Rows from block 10, named by matrix and row number. Each number is 50 + 12 x the weight over its row's rms, rounded and kept within 0 to 99. All counts start at 0. After the name is the row's rms in percent of the matrix's.
# convs0: reduce pointwise conv (model.blocks.10.convs.0.weight, 384x384x1x1), inputs 0-76
convs0.235 099:48 24 45 58 33 46 23 22 68 57 42 35 49 36 49 49 36 55 45 41 33 56 39 41 57 40 51 47 36 63 32 54 38 74 57 50 43 57 48 56 54 60 36 54 42 50 66 47 46 52 41 27 48 46 81 78 83 71 53 54 33 61 48 27 47 71 55 53 53 40 54 53 55 65 68 52 57
convs0.236 100:66 45 45 43 37 51 64 30 57 62 57 71 49 40 47 47 42 38 34 55 58 48 52 32 32 48 39 72 46 46 46 48 62 47 56 41 50 44 40 74 37 49 46 50 52 40 49 41 47 40 51 28 63 49 51 46 46 47 58 64 43 29 64 41 39 46 36 55 59 49 38 42 65 51 47 49 51
convs0.237 101:46 48 50 28 49 53 44 59 73 43 34 55 56 61 53 55 51 34 33 43 60 41 68 61 53 47 48 59 40 47 43 33 54 65 61 60 42 52 48 46 37 50 34 44 57 48 61 51 47 43 37 45 55 57 57 83 40 36 48 48 57 57 53 61 58 46 59 40 47 51 43 55 47 53 46 60 50
convs0.238 094:21 39 63 41 49 67 50 52 62 39 52 51 47 36 58 58 49 33 57 43 61 58 59 31 40 26 35 42 23 45 50 73 51 34 42 35 52 39 67 47 42 53 65 66 57 44 44 39 70 63 53 59 45 64 48 42 38 51 56 74 61 61 60 41 29 59 63 31 25 60 54 58 55 30 48 63 24
convs0.239 100:46 42 51 73 48 47 45 51 42 36 30 50 47 63 65 24 54 47 47 68 65 54 69 55 35 49 37 71 43 62 83 69 41 43 52 66 47 50 53 54 76 46 38 79 59 41 43 43 33 57 74 53 48 39 58 42 37 50 53 37 22 42 39 49 53 34 43 58 47 49 33 26 78 46 53 56 46
convs0.240 113:60 45 50 47 61 66 54 44 63 46 59 39 61 53 53 52 43 38 70 45 19 61 34 37 57 59 46 45 59 48 35 40 40 65 54 30 40 61 50 58 09 66 43 41 55 53 47 34 45 51 25 43 43 47 41 56 70 79 36 50 41 65 39 67 69 55 66 51 37 47 46 51 39 34 44 44 36
convs0.241 097:48 19 49 49 41 52 43 60 55 56 56 66 56 54 50 55 29 41 52 57 38 33 36 57 45 60 59 58 57 58 38 27 54 41 61 36 55 72 43 60 63 33 60 48 58 57 75 60 36 56 50 48 74 63 35 43 57 49 65 50 47 37 45 61 50 61 29 49 59 57 49 60 46 58 56 42 60
convs0.242 098:41 50 60 75 34 40 59 62 59 65 57 60 44 53 58 47 45 58 41 42 47 55 40 59 58 40 53 43 53 55 66 51 46 41 28 36 47 57 52 67 57 62 42 59 42 66 43 53 81 47 63 51 56 50 45 54 38 57 49 45 50 51 66 34 47 45 55 35 54 73 51 59 41 67 58 34 32
convs0.243 103:30 49 47 63 64 43 75 63 67 31 47 43 60 63 44 51 56 55 26 46 60 45 63 59 36 59 42 63 65 49 21 59 47 37 59 46 25 56 63 38 64 50 53 55 67 43 45 31 53 33 62 55 29 33 37 64 33 65 29 40 61 55 46 27 45 56 50 57 39 64 69 47 40 29 39 64 57
convs0.244 104:51 64 74 40 55 60 48 51 43 56 72 31 45 50 63 50 41 64 48 43 53 47 65 51 48 49 51 46 49 53 40 67 32 46 42 68 97 72 45 51 33 43 41 59 53 40 30 47 54 46 43 64 79 63 57 43 42 40 35 34 61 41 34 51 49 38 48 61 44 63 49 58 46 69 41 44 62
convs0.245 106:38 51 52 47 67 31 57 56 46 44 44 29 57 67 44 51 74 35 52 60 73 54 53 61 43 49 46 47 40 41 21 39 41 47 57 67 49 52 55 30 48 49 68 37 56 51 47 50 40 61 69 42 62 44 61 35 30 37 49 53 43 70 73 61 41 48 28 54 32 52 58 39 48 67 38 39 65
convs0.246 100:24 56 60 60 54 31 43 57 51 66 39 36 46 42 60 51 54 51 59 72 64 34 46 29 46 54 45 68 69 38 51 57 45 44 70 56 53 63 48 58 72 53 57 49 73 62 49 42 48 51 31 43 71 40 37 50 42 51 55 54 54 44 67 54 47 37 55 58 50 55 60 55 63 57 40 43 39
convs0.247 102:39 50 64 37 43 37 60 59 39 45 40 37 35 42 32 29 47 34 62 36 50 33 44 50 38 58 47 47 51 47 33 62 43 43 46 69 41 49 58 55 67 54 53 50 54 54 63 32 46 48 60 27 59 54 32 51 61 58 51 67 47 48 52 45 42 43 46 45 53 73 64 42 40 34 39 47 62
convs0.248 101:58 46 55 32 60 50 60 55 36 57 53 34 49 63 67 58 41 35 58 51 64 33 55 21 61 29 51 55 54 50 42 43 60 52 84 60 32 54 36 39 48 38 53 71 51 49 64 72 45 50 68 47 55 36 45 41 79 43 43 50 48 48 61 56 47 48 50 41 32 36 60 45 44 36 83 51 58
convs0.249 116:31 36 53 64 51 56 47 37 57 48 72 40 57 79 48 54 37 34 44 46 15 58 57 48 55 46 15 50 56 49 70 56 47 45 36 49 52 46 42 44 29 39 64 55 40 51 52 61 43 54 78 48 53 47 39 47 76 55 69 52 67 52 58 43 42 50 48 48 47 54 67 63 44 29 49 65 59
convs0.250 106:42 54 32 41 46 93 45 65 29 48 36 29 48 51 54 36 40 45 43 35 69 67 35 41 54 50 53 50 17 55 30 35 57 39 45 53 67 39 58 52 54 53 65 51 62 56 57 43 55 33 34 45 55 48 50 45 43 64 50 43 52 47 37 47 48 30 63 57 58 54 39 49 57 55 58 35 26
convs0.251 106:54 49 50 43 42 43 55 64 53 54 51 36 54 70 43 33 44 42 49 49 47 56 49 63 49 29 47 52 48 39 38 53 47 60 63 73 43 56 52 36 32 43 35 46 43 50 52 35 51 32 45 38 61 50 49 44 34 27 68 69 50 53 66 49 37 36 75 45 46 38 67 45 41 35 59 47 34
convs0.252 106:42 49 75 50 52 45 52 49 59 56 65 66 70 50 43 53 44 54 45 31 60 44 54 43 76 46 61 54 46 52 57 52 41 53 54 42 52 51 43 53 44 35 52 58 32 62 38 43 48 49 51 48 81 48 41 65 48 29 39 43 24 65 71 38 43 41 43 43 44 37 64 43 51 63 57 26 50
convs0.253 103:59 57 57 47 26 56 43 56 54 71 51 63 31 51 40 62 68 45 72 63 54 54 54 33 40 36 52 55 48 58 41 44 65 73 40 50 58 40 63 49 61 46 59 47 48 38 37 50 41 47 39 44 65 56 31 52 52 66 44 58 64 62 45 64 39 46 43 49 64 41 38 44 38 61 54 56 45
convs0.254 107:67 46 63 60 35 33 51 45 52 47 57 59 46 49 75 48 65 58 44 49 58 57 43 61 71 57 52 50 51 43 59 63 40 64 50 42 53 36 31 56 63 47 54 56 32 58 42 36 42 47 55 35 65 37 58 56 53 68 50 40 42 46 29 60 45 35 44 55 54 58 48 42 57 37 34 55 72
convs0.255 100:49 38 75 39 45 40 49 59 51 49 42 53 41 59 55 49 42 56 75 32 75 46 40 75 57 51 39 36 49 66 50 76 33 49 65 73 62 26 52 35 64 45 59 51 49 34 41 53 55 45 37 61 49 34 65 47 62 49 59 53 47 68 56 63 54 55 30 40 35 41 36 26 45 52 40 53 47
convs0.256 105:51 42 52 33 42 51 56 46 52 41 60 56 20 57 52 35 47 58 51 48 22 48 48 60 62 55 33 50 42 40 55 56 56 51 34 65 78 55 63 35 44 41 63 31 42 61 51 38 47 44 64 42 53 54 65 30 42 68 32 53 38 67 51 44 43 52 84 41 40 49 64 49 14 61 45 27 58
convs0.257 102:72 61 60 73 69 30 53 57 62 50 50 44 52 60 44 58 40 35 52 50 43 68 41 55 29 50 56 49 68 71 70 41 54 56 48 45 37 54 57 48 37 32 44 54 38 69 73 41 59 41 50 57 25 37 83 36 52 35 51 42 43 64 46 61 55 46 36 53 46 56 30 42 66 43 62 48 50
convs0.258 095:40 60 58 40 36 82 60 58 42 59 27 60 69 58 54 47 68 32 61 50 59 36 56 62 47 43 38 48 38 59 49 49 38 72 56 52 47 43 44 50 44 43 32 41 56 54 31 57 59 39 40 39 44 61 69 36 41 33 32 67 35 45 26 45 55 60 52 55 52 64 51 49 63 46 58 17 28
convs0.259 100:77 52 45 34 47 55 54 42 42 35 39 67 49 38 57 46 62 40 42 44 77 60 39 55 41 53 40 71 33 43 41 29 62 41 56 38 46 44 57 35 64 49 60 60 54 56 28 63 43 48 13 31 37 59 61 38 49 40 56 52 84 51 45 35 64 57 45 53 45 56 48 40 45 53 47 50 68
convs0.260 101:41 54 34 48 48 65 76 34 50 49 38 55 52 52 53 74 48 41 64 45 47 56 72 60 44 37 53 52 58 60 28 67 50 45 57 47 34 42 53 43 35 42 55 37 56 37 52 73 72 41 47 52 52 73 56 39 55 51 46 79 45 61 57 35 71 55 61 55 33 58 54 52 40 56 60 45 42
convs0.261 099:35 39 51 47 82 55 53 43 42 52 70 50 46 39 57 47 15 64 48 53 38 54 39 17 62 53 58 49 52 59 54 40 65 47 45 73 52 51 48 72 43 32 70 64 46 44 51 45 75 47 57 57 61 51 69 64 53 42 76 48 65 26 41 60 42 56 60 55 49 38 43 34 76 55 42 58 40
convs0.262 092:48 74 45 59 77 25 52 50 79 40 43 64 56 43 64 50 39 51 27 59 34 44 58 55 33 78 44 65 53 49 43 47 43 57 42 54 70 39 67 54 45 34 76 63 68 44 48 49 69 39 72 50 39 65 61 55 37 62 46 58 66 66 52 41 52 58 90 43 28 44 51 40 50 56 56 44 51
convs0.263 099:34 51 33 33 33 40 48 52 38 40 52 48 52 44 43 32 70 41 52 59 57 84 62 45 51 35 22 64 43 60 67 35 56 43 40 41 28 64 31 46 57 47 61 69 52 58 34 46 47 39 41 49 58 44 38 41 82 43 71 49 42 43 62 55 36 49 63 68 56 36 57 36 61 45 44 62 50
convs0.264 100:57 45 47 41 42 57 47 48 33 36 53 44 32 30 60 49 49 59 58 54 34 76 62 51 48 40 47 50 38 42 62 60 56 47 62 44 60 41 36 42 58 53 68 56 60 51 59 35 51 59 47 53 59 53 55 52 48 58 53 56 45 42 47 67 60 72 58 58 47 54 42 24 43 40 69 30 64
convs0.265 103:55 74 62 53 61 62 52 41 31 37 32 45 48 56 40 44 46 55 55 61 41 45 38 49 55 49 57 64 24 57 36 46 36 21 45 37 46 73 63 50 40 53 38 61 44 61 53 50 39 73 36 92 70 70 60 59 64 25 49 62 55 52 44 50 62 47 36 51 80 50 65 76 69 39 43 40 56
convs0.266 098:35 60 45 64 77 60 49 56 52 39 34 29 19 56 34 37 77 73 33 48 48 52 41 56 60 49 42 69 61 46 34 61 53 46 35 47 44 52 44 55 50 47 60 65 55 57 42 60 63 35 68 45 26 32 39 44 55 19 43 69 36 39 46 48 36 50 55 53 61 47 36 51 39 64 47 43 43
convs0.267 099:57 44 63 66 55 63 65 55 44 48 71 25 49 51 55 51 58 61 57 59 46 52 28 44 55 51 57 48 26 53 78 46 60 50 43 44 46 74 49 45 40 46 72 41 52 36 33 46 35 58 90 46 44 54 61 39 39 74 52 41 56 35 58 45 63 50 28 58 37 57 66 49 43 54 50 42 68
convs0.268 102:58 54 48 61 45 50 55 28 68 44 63 86 30 38 60 56 59 36 42 57 43 22 25 69 67 62 50 59 88 46 54 47 50 61 41 50 60 45 46 75 49 29 66 29 54 48 48 57 38 38 36 46 40 57 67 53 35 35 39 44 56 43 39 45 50 36 53 60 24 35 55 48 47 59 40 67 29
convs0.269 095:57 60 61 40 37 45 67 31 49 41 47 39 51 47 38 38 35 66 62 36 43 34 56 54 63 64 67 55 50 35 48 60 48 37 35 49 78 43 71 38 47 58 42 44 44 50 48 51 36 63 34 38 47 42 47 41 33 45 51 59 60 58 43 57 69 59 58 43 69 58 51 71 24 28 54 49 48
convs0.270 102:54 36 45 54 57 15 42 47 58 45 50 47 44 50 32 54 43 71 34 34 37 59 37 33 71 53 47 52 54 55 53 63 48 38 36 21 49 71 52 42 57 60 34 51 55 67 63 29 35 43 39 34 71 45 50 48 58 62 56 64 39 51 50 71 32 47 73 59 64 48 47 34 45 49 68 39 54
convs0.271 095:20 55 67 54 53 55 57 40 50 60 37 40 47 48 40 63 46 35 39 38 53 46 40 47 42 62 67 60 65 53 24 53 34 85 59 41 48 47 40 61 51 39 54 52 46 69 64 57 44 63 49 65 51 39 40 57 63 51 34 44 45 52 51 52 58 38 47 58 53 50 36 86 52 27 56 51 53
convs0.272 103:48 54 41 58 43 47 57 69 56 53 46 72 41 41 47 50 33 48 42 47 58 58 45 52 56 28 71 48 73 42 50 53 45 38 61 69 51 51 46 49 44 54 58 44 88 43 74 44 49 38 53 36 59 43 53 48 34 25 18 57 38 71 33 72 47 47 81 48 68 49 41 64 56 67 51 60 56
convs0.273 093:63 44 44 43 40 47 51 27 44 42 47 47 44 65 32 51 57 40 59 68 61 26 37 48 76 63 48 68 44 60 42 50 47 44 42 46 46 47 46 71 63 62 41 59 48 62 46 60 72 49 36 59 43 51 47 65 65 35 67 40 64 37 48 56 54 51 54 54 38 53 59 43 45 44 45 46 44
convs0.274 097:61 39 57 66 40 44 49 43 37 66 50 47 50 66 56 42 41 67 46 66 75 45 40 43 44 14 68 55 48 51 47 44 56 38 35 72 75 40 36 72 35 57 57 38 41 53 58 63 76 46 70 30 71 56 81 41 40 71 49 47 41 44 36 66 40 56 64 66 07 57 42 35 40 52 44 28 47
convs0.275 097:51 23 59 52 21 35 61 63 53 54 29 50 46 36 52 47 59 49 59 32 48 56 59 45 60 43 51 43 62 46 60 40 59 56 31 57 51 37 73 50 51 41 59 44 50 46 56 59 72 40 47 55 43 27 65 65 45 48 40 28 64 77 42 72 47 29 46 62 38 51 61 55 54 55 46 44 46
convs0.276 098:36 55 64 51 44 68 21 40 67 53 48 56 59 77 62 53 57 18 36 52 50 50 51 64 45 75 40 60 52 48 59 61 41 49 63 68 52 47 56 50 54 43 36 44 34 56 30 62 43 44 46 45 43 62 44 44 59 37 54 50 51 41 34 49 61 50 41 70 76 57 60 50 72 57 57 35 42
convs0.277 100:49 57 37 48 50 49 36 57 42 64 44 48 77 39 52 55 71 50 51 46 58 53 54 71 43 54 50 57 40 62 51 51 38 43 46 72 43 47 44 47 39 47 50 60 23 32 48 63 65 59 29 53 57 69 61 48 78 56 40 35 63 55 76 36 72 32 89 41 46 57 34 48 44 37 85 46 45
convs0.278 099:35 64 53 26 52 85 35 49 64 50 28 33 58 61 37 54 50 50 62 40 53 77 36 34 41 51 35 56 54 41 23 29 60 39 57 50 48 53 53 71 49 42 45 44 62 64 43 64 73 60 46 33 51 59 45 68 50 52 47 63 63 55 56 52 50 34 37 69 36 58 73 38 47 31 46 66 42
convs0.279 099:59 51 41 38 42 49 30 85 40 59 28 42 47 54 62 57 43 31 26 38 57 51 50 54 44 60 63 62 50 51 40 50 50 52 25 69 62 26 35 50 48 50 37 36 54 41 56 65 61 62 58 26 55 53 63 52 68 36 40 40 58 58 69 37 68 52 80 46 69 42 39 26 44 37 40 55 48
convs0.280 105:52 28 45 42 63 63 57 66 50 67 34 67 39 42 42 50 58 41 41 49 48 73 21 51 45 45 46 58 62 60 44 64 53 80 60 49 53 61 49 40 49 51 66 56 49 60 43 48 36 55 48 65 73 52 55 48 47 55 60 61 54 56 40 41 45 47 40 27 54 68 54 36 42 67 53 46 54
convs0.281 106:62 48 57 58 49 59 45 31 44 50 49 58 38 70 46 45 42 44 52 53 65 54 31 53 21 67 23 56 69 47 56 42 48 52 57 35 43 39 29 60 65 43 48 53 45 50 55 30 54 49 54 63 71 66 34 55 51 43 37 37 47 45 08 59 45 43 46 69 70 48 52 74 38 49 52 48 41
convs0.282 105:61 72 59 46 30 46 42 53 28 33 50 46 63 45 61 47 43 62 41 50 70 50 71 65 46 51 82 33 54 64 54 49 55 62 42 49 47 40 40 72 36 57 45 59 34 50 60 44 46 52 22 65 55 64 43 53 52 56 38 40 73 33 53 46 51 52 50 41 53 51 45 58 60 66 53 50 32
convs0.283 103:66 40 41 59 62 50 40 52 54 32 47 62 51 52 63 50 48 26 52 47 37 56 48 47 39 53 50 51 35 41 46 43 43 59 26 48 62 27 24 48 52 56 48 55 54 45 46 35 45 60 45 39 53 58 55 43 44 79 58 47 56 63 54 60 57 57 53 34 50 51 58 38 51 53 70 50 41
convs0.284 100:53 51 61 58 17 46 43 57 49 48 40 57 44 64 47 45 73 40 68 30 38 39 59 38 41 34 49 43 55 41 50 32 52 47 21 60 71 37 54 54 25 38 54 24 54 45 59 39 46 51 47 50 33 49 45 40 51 70 69 43 39 81 60 35 56 32 39 64 61 53 40 37 63 71 61 48 69
convs0.285 101:57 59 34 56 44 34 52 50 50 37 44 50 61 57 42 43 56 48 44 59 33 66 36 49 42 71 53 53 51 62 30 68 47 45 34 51 49 60 46 51 53 26 47 57 80 56 37 37 46 41 79 40 41 52 40 45 43 62 44 56 46 66 65 58 46 38 56 61 64 47 50 40 37 62 50 70 53
convs0.286 103:50 45 47 47 58 48 48 61 58 42 42 49 55 55 47 39 52 37 52 49 26 52 32 26 38 59 44 52 11 59 66 53 46 45 58 45 68 76 57 39 90 36 59 38 47 55 63 51 46 53 64 54 42 41 76 58 40 28 53 67 46 70 45 20 45 62 32 45 69 52 36 49 52 45 53 45 59
convs0.287 103:51 29 29 54 48 73 56 63 53 46 49 74 41 52 64 35 51 46 58 36 38 55 51 62 52 64 62 45 90 48 64 57 30 38 68 54 49 43 34 45 61 31 36 42 59 49 48 65 51 40 48 36 42 35 70 50 38 49 47 54 56 57 64 61 53 31 32 77 53 45 39 32 59 45 37 69 51
convs0.288 096:44 44 72 46 49 48 48 62 39 40 31 45 56 42 54 50 42 53 47 43 73 54 47 61 57 53 48 53 56 74 32 49 49 53 40 28 44 31 58 43 49 46 35 33 53 52 39 47 45 67 41 47 66 61 43 52 41 61 38 47 66 62 36 48 65 49 38 42 41 51 43 55 49 78 45 42 44
convs0.289 101:44 54 61 59 47 88 66 50 45 58 54 51 39 37 54 38 59 50 61 41 57 55 54 50 22 54 41 49 49 50 50 61 52 56 50 37 56 45 47 50 69 51 49 48 36 71 46 62 44 46 49 44 61 59 54 60 75 34 40 70 61 75 50 40 55 38 50 50 54 55 36 45 53 20 59 42 57
convs0.290 095:72 54 45 47 43 49 40 56 56 48 47 40 47 47 47 36 54 40 54 54 35 53 53 38 64 49 34 40 54 60 37 37 55 39 54 33 43 23 43 29 38 59 52 40 42 44 47 43 51 70 41 52 58 70 69 58 49 54 58 48 77 57 31 53 58 57 54 39 50 75 63 65 38 48 52 50 36
convs0.291 098:48 56 75 47 55 40 48 38 49 75 35 47 36 41 77 43 60 40 49 44 36 53 55 30 65 26 64 50 44 64 53 29 50 37 57 48 64 45 38 55 55 52 51 42 48 48 51 28 54 30 56 53 44 60 63 71 49 47 44 60 48 68 47 39 32 68 33 53 48 58 50 50 51 68 45 54 40
convs0.292 091:29 50 53 50 71 57 30 56 50 68 42 54 27 60 47 38 34 43 60 54 27 52 43 51 61 54 58 45 45 42 44 30 47 45 29 39 52 43 55 43 50 59 37 55 70 69 74 54 60 49 40 52 56 29 45 50 69 37 66 26 55 38 26 56 68 62 58 58 44 50 42 43 54 49 43 37 42
convs0.293 091:50 47 51 37 61 49 59 32 71 50 46 55 40 49 46 49 56 48 40 46 55 62 63 48 50 54 36 31 60 38 33 54 47 31 34 49 44 59 52 39 42 54 48 77 47 39 37 71 36 33 36 33 72 58 44 43 34 40 30 53 58 46 42 49 54 46 53 69 59 37 41 54 56 30 63 59 34
convs0.294 096:50 83 63 63 28 24 44 52 56 29 43 43 51 53 78 50 56 33 53 52 66 30 57 55 54 46 70 62 49 47 49 57 40 52 40 66 49 64 69 31 44 64 41 57 62 63 38 45 61 70 81 41 40 49 49 45 33 33 33 78 52 55 46 52 55 34 71 42 62 39 73 51 57 48 45 70 50
convs0.295 098:67 54 52 57 62 49 84 46 53 57 53 46 42 60 55 51 58 66 51 61 57 50 45 39 59 77 45 48 44 62 45 54 56 44 32 40 66 59 49 48 50 34 30 62 41 34 60 69 59 51 70 47 57 59 63 60 43 49 52 58 47 50 38 53 55 26 48 65 35 58 37 45 68 51 50 37 59
convs0.296 099:50 30 45 63 58 53 45 47 41 49 40 36 56 76 56 61 54 48 52 27 71 29 49 73 41 41 30 42 64 54 35 49 65 83 50 26 76 34 30 49 43 48 31 58 52 40 56 43 43 66 37 50 38 40 26 41 68 72 71 44 57 60 40 53 47 59 50 65 58 52 43 47 49 35 43 58 43
convs0.297 095:60 41 44 36 40 67 53 74 54 56 54 56 56 24 37 47 58 52 43 65 53 42 40 48 51 37 57 42 46 56 45 64 64 49 51 44 49 44 49 61 48 52 59 41 57 55 56 63 47 68 38 50 60 53 44 48 72 47 34 44 41 47 36 49 55 56 40 42 50 36 43 53 44 74 42 32 40
convs0.298 099:56 35 71 42 53 57 48 59 53 46 17 45 62 26 62 41 43 44 39 37 52 58 49 96 47 53 18 33 63 34 39 38 56 59 67 59 47 69 36 61 27 51 46 64 65 36 39 52 25 51 39 57 74 39 49 41 45 60 38 58 40 46 34 31 43 67 37 63 49 55 50 48 51 59 66 58 68
convs0.299 093:49 50 47 53 50 39 42 39 46 41 58 38 69 47 64 76 28 46 45 41 43 56 46 21 67 50 50 56 43 47 42 46 47 40 76 48 35 51 47 60 28 40 75 52 53 47 28 56 50 58 52 59 58 63 48 52 28 63 57 50 55 64 46 44 54 52 61 56 49 59 64 47 55 56 29 40 48
convs0.300 100:42 54 37 53 61 72 50 41 70 51 54 39 32 54 47 57 60 66 37 40 63 62 66 46 52 38 31 52 46 43 45 88 38 82 53 26 27 71 50 56 41 54 56 49 85 47 43 60 55 50 63 63 50 59 59 43 49 50 46 42 49 47 50 52 47 42 50 23 46 56 25 65 55 63 61 30 54
convs0.301 099:43 58 38 61 59 54 69 32 35 60 64 52 49 39 50 52 62 31 42 44 28 47 42 61 62 60 56 57 46 52 38 52 49 54 46 35 50 42 64 57 67 43 64 52 44 52 41 55 53 47 62 45 37 68 69 53 42 43 72 36 66 60 68 44 51 51 47 44 27 44 76 57 46 34 48 56 54
convs0.302 100:31 34 30 35 47 65 53 64 42 46 42 56 73 62 58 39 54 44 46 47 46 44 32 35 64 68 56 47 43 49 23 40 44 60 54 43 49 45 42 27 72 44 52 30 60 68 60 61 58 49 65 32 53 62 39 50 47 48 37 61 64 75 46 49 55 37 34 46 52 47 60 36 57 48 50 46 69
convs0.303 096:44 30 47 71 33 32 42 51 48 68 50 38 35 56 64 58 46 22 44 47 46 29 81 58 36 47 11 66 27 50 44 54 48 65 39 61 51 57 56 23 43 50 56 69 61 58 46 44 41 53 54 55 47 60 13 53 62 32 41 67 56 51 49 47 51 25 55 45 63 39 75 55 36 37 43 70 62
convs0.304 094:39 58 47 52 44 55 56 42 56 49 44 35 48 69 60 48 51 33 38 58 44 57 33 49 57 39 52 55 37 46 45 36 63 35 58 33 70 49 48 35 70 47 58 48 46 71 51 61 53 34 61 77 57 44 63 34 41 36 42 68 47 44 57 58 29 65 47 62 43 54 53 53 75 45 55 46 55
convs0.305 098:56 45 56 35 44 69 32 64 63 35 61 63 50 65 45 60 55 63 46 47 68 40 45 41 36 54 42 52 57 57 64 47 58 54 59 60 26 43 58 42 48 53 69 47 68 52 62 51 72 56 76 62 48 45 49 49 53 66 53 44 57 35 68 50 58 57 47 46 44 51 36 54 52 60 77 57 34
convs0.306 103:67 52 70 60 48 38 70 63 60 51 32 50 52 40 48 61 88 60 54 44 52 61 49 52 52 66 50 33 73 45 43 60 48 35 52 47 35 41 20 66 58 37 58 45 44 42 45 76 44 65 48 55 52 27 82 46 40 57 38 38 41 62 44 57 37 43 51 45 84 49 41 55 55 54 47 58 47
convs0.307 103:64 66 43 59 53 41 45 43 49 55 51 11 42 66 56 47 57 28 50 37 51 56 56 67 42 53 48 63 43 48 53 27 58 50 56 43 54 46 45 73 63 70 54 45 63 46 40 31 39 39 36 53 32 50 42 56 51 43 58 53 49 55 62 59 40 65 43 49 44 48 23 72 60 42 44 43 52
convs0.308 106:22 58 59 45 62 45 49 35 44 50 58 29 42 37 58 47 62 65 46 56 54 43 60 46 50 51 36 57 70 40 66 47 50 51 87 39 49 54 47 37 72 52 57 50 51 44 58 68 45 51 49 58 60 63 42 62 52 75 44 30 51 20 52 43 48 53 87 48 50 50 53 47 72 56 52 41 38
convs0.309 100:52 43 40 42 52 39 34 38 56 81 54 86 52 65 49 49 49 52 49 48 41 60 47 44 52 48 39 52 45 57 45 35 46 58 36 70 49 37 59 50 62 50 55 25 50 63 53 61 44 42 47 38 74 59 44 76 60 38 35 53 56 42 18 61 35 42 80 37 48 65 60 61 56 46 51 57 41
convs0.310 106:62 57 48 47 55 65 44 39 42 49 59 58 57 59 55 33 39 55 51 48 47 54 46 55 55 50 53 58 33 46 50 47 54 27 26 41 59 34 42 33 21 49 45 62 25 41 55 54 50 54 51 44 79 37 57 39 61 53 75 69 49 54 58 54 28 49 75 37 53 44 38 44 52 56 37 44 37
convs0.311 099:45 28 44 56 84 50 39 54 62 47 51 63 63 34 61 63 33 66 46 68 25 44 66 44 51 46 63 34 31 52 19 68 67 49 48 45 63 70 67 48 56 42 45 57 52 35 46 47 35 57 57 59 39 48 86 57 58 67 52 29 46 58 56 49 30 61 59 43 39 52 75 34 36 56 44 62 43
convs0.312 100:57 47 56 43 54 57 79 66 49 32 56 46 51 50 47 34 54 58 66 54 33 28 46 35 30 46 43 45 54 42 27 44 39 51 31 57 54 61 40 34 76 67 45 30 41 61 77 51 47 47 56 69 67 40 52 55 73 54 45 65 36 42 68 40 46 50 48 43 55 67 55 68 51 88 49 52 59
convs0.313 095:50 52 43 57 57 67 74 37 50 58 44 32 51 53 59 34 56 38 36 54 44 58 52 62 25 58 39 44 50 53 81 47 53 40 49 52 46 49 50 68 42 40 57 36 48 40 39 51 73 59 47 39 61 55 42 53 36 40 46 38 39 50 49 40 74 35 44 46 57 56 52 36 49 44 42 43 46
convs0.314 101:53 67 56 73 59 33 68 36 56 41 09 52 29 43 41 37 42 61 46 54 50 48 53 55 33 55 53 55 67 39 54 46 52 53 59 64 60 51 39 36 50 51 49 50 47 43 55 61 48 55 65 60 44 48 44 49 58 57 43 37 34 43 36 37 40 46 48 82 51 46 50 50 52 48 48 57 29
convs0.315 103:61 28 39 59 49 48 66 61 57 56 36 51 49 47 37 54 64 57 32 54 68 61 36 45 35 46 40 72 69 64 57 53 44 55 46 47 56 51 49 58 51 51 67 64 43 45 50 59 66 43 35 62 57 29 55 61 57 43 63 42 61 57 53 35 47 50 57 48 54 49 55 45 45 47 53 48 53
convs0.316 096:33 42 51 61 33 42 58 53 41 56 55 62 65 26 40 55 40 71 46 48 54 55 42 64 38 21 41 61 54 44 53 32 49 43 31 49 54 62 49 44 46 52 57 13 53 42 59 43 48 48 74 47 53 59 82 40 43 71 26 47 43 36 52 44 77 59 60 27 47 42 50 35 46 56 64 34 51
convs0.317 101:55 55 61 51 63 75 50 47 48 48 39 67 54 44 45 48 69 45 48 32 44 45 54 47 64 54 61 46 50 25 39 51 47 39 51 40 57 43 44 50 38 62 47 45 59 45 61 57 51 44 49 47 54 46 54 35 64 23 38 57 53 55 44 49 46 70 36 58 31 63 54 55 50 49 36 22 48
convs0.318 098:43 45 37 42 61 47 61 54 88 42 54 43 40 47 43 48 55 58 46 62 48 60 39 78 27 60 42 63 81 29 35 37 63 53 47 61 44 62 55 57 42 56 77 35 51 50 64 35 57 41 56 56 40 53 36 49 45 53 76 46 40 59 48 42 50 54 42 35 49 66 46 51 59 42 60 50 38
convs0.319 101:43 47 46 61 41 51 51 18 40 53 44 42 67 04 37 53 69 54 60 60 56 47 34 37 48 41 60 52 50 43 43 69 57 43 50 38 49 56 48 51 54 51 40 42 49 28 47 48 58 42 51 65 57 51 65 61 53 54 58 34 35 50 53 59 61 35 55 54 55 44 50 44 61 44 65 66 70
convs0.320 094:32 44 61 36 74 52 49 51 59 50 45 49 52 26 67 44 59 47 42 59 65 32 68 47 49 56 57 60 70 54 55 40 61 39 30 48 51 46 39 43 45 56 49 29 51 44 47 54 30 36 68 45 52 42 39 68 68 52 26 24 48 48 32 52 42 30 37 64 57 50 54 47 44 64 47 47 56
convs0.321 095:43 50 53 66 58 48 32 38 53 38 47 37 43 56 31 56 46 26 29 61 35 50 39 56 60 70 37 46 32 54 51 38 52 59 44 63 35 29 58 52 50 44 49 48 41 65 64 52 41 52 41 41 60 51 51 42 53 43 55 65 36 65 55 36 88 41 61 61 58 38 48 70 45 49 37 51 41
convs0.322 091:49 57 55 56 45 40 58 46 44 57 46 49 42 68 46 68 51 58 70 41 49 37 47 47 68 52 54 72 57 61 64 50 64 39 57 43 35 32 55 61 52 47 47 52 39 31 45 62 40 42 47 49 70 65 79 55 58 44 49 37 58 41 51 62 42 42 41 46 49 38 43 44 58 38 41 60 45
convs0.323 100:45 47 26 56 43 52 80 43 59 36 48 32 50 47 50 51 61 39 51 41 62 49 53 56 51 45 43 43 70 37 56 47 54 48 52 59 52 48 62 56 50 37 44 53 56 54 58 43 56 39 53 72 18 33 56 50 57 47 44 39 32 39 38 58 44 58 51 47 40 36 48 37 60 47 48 65 43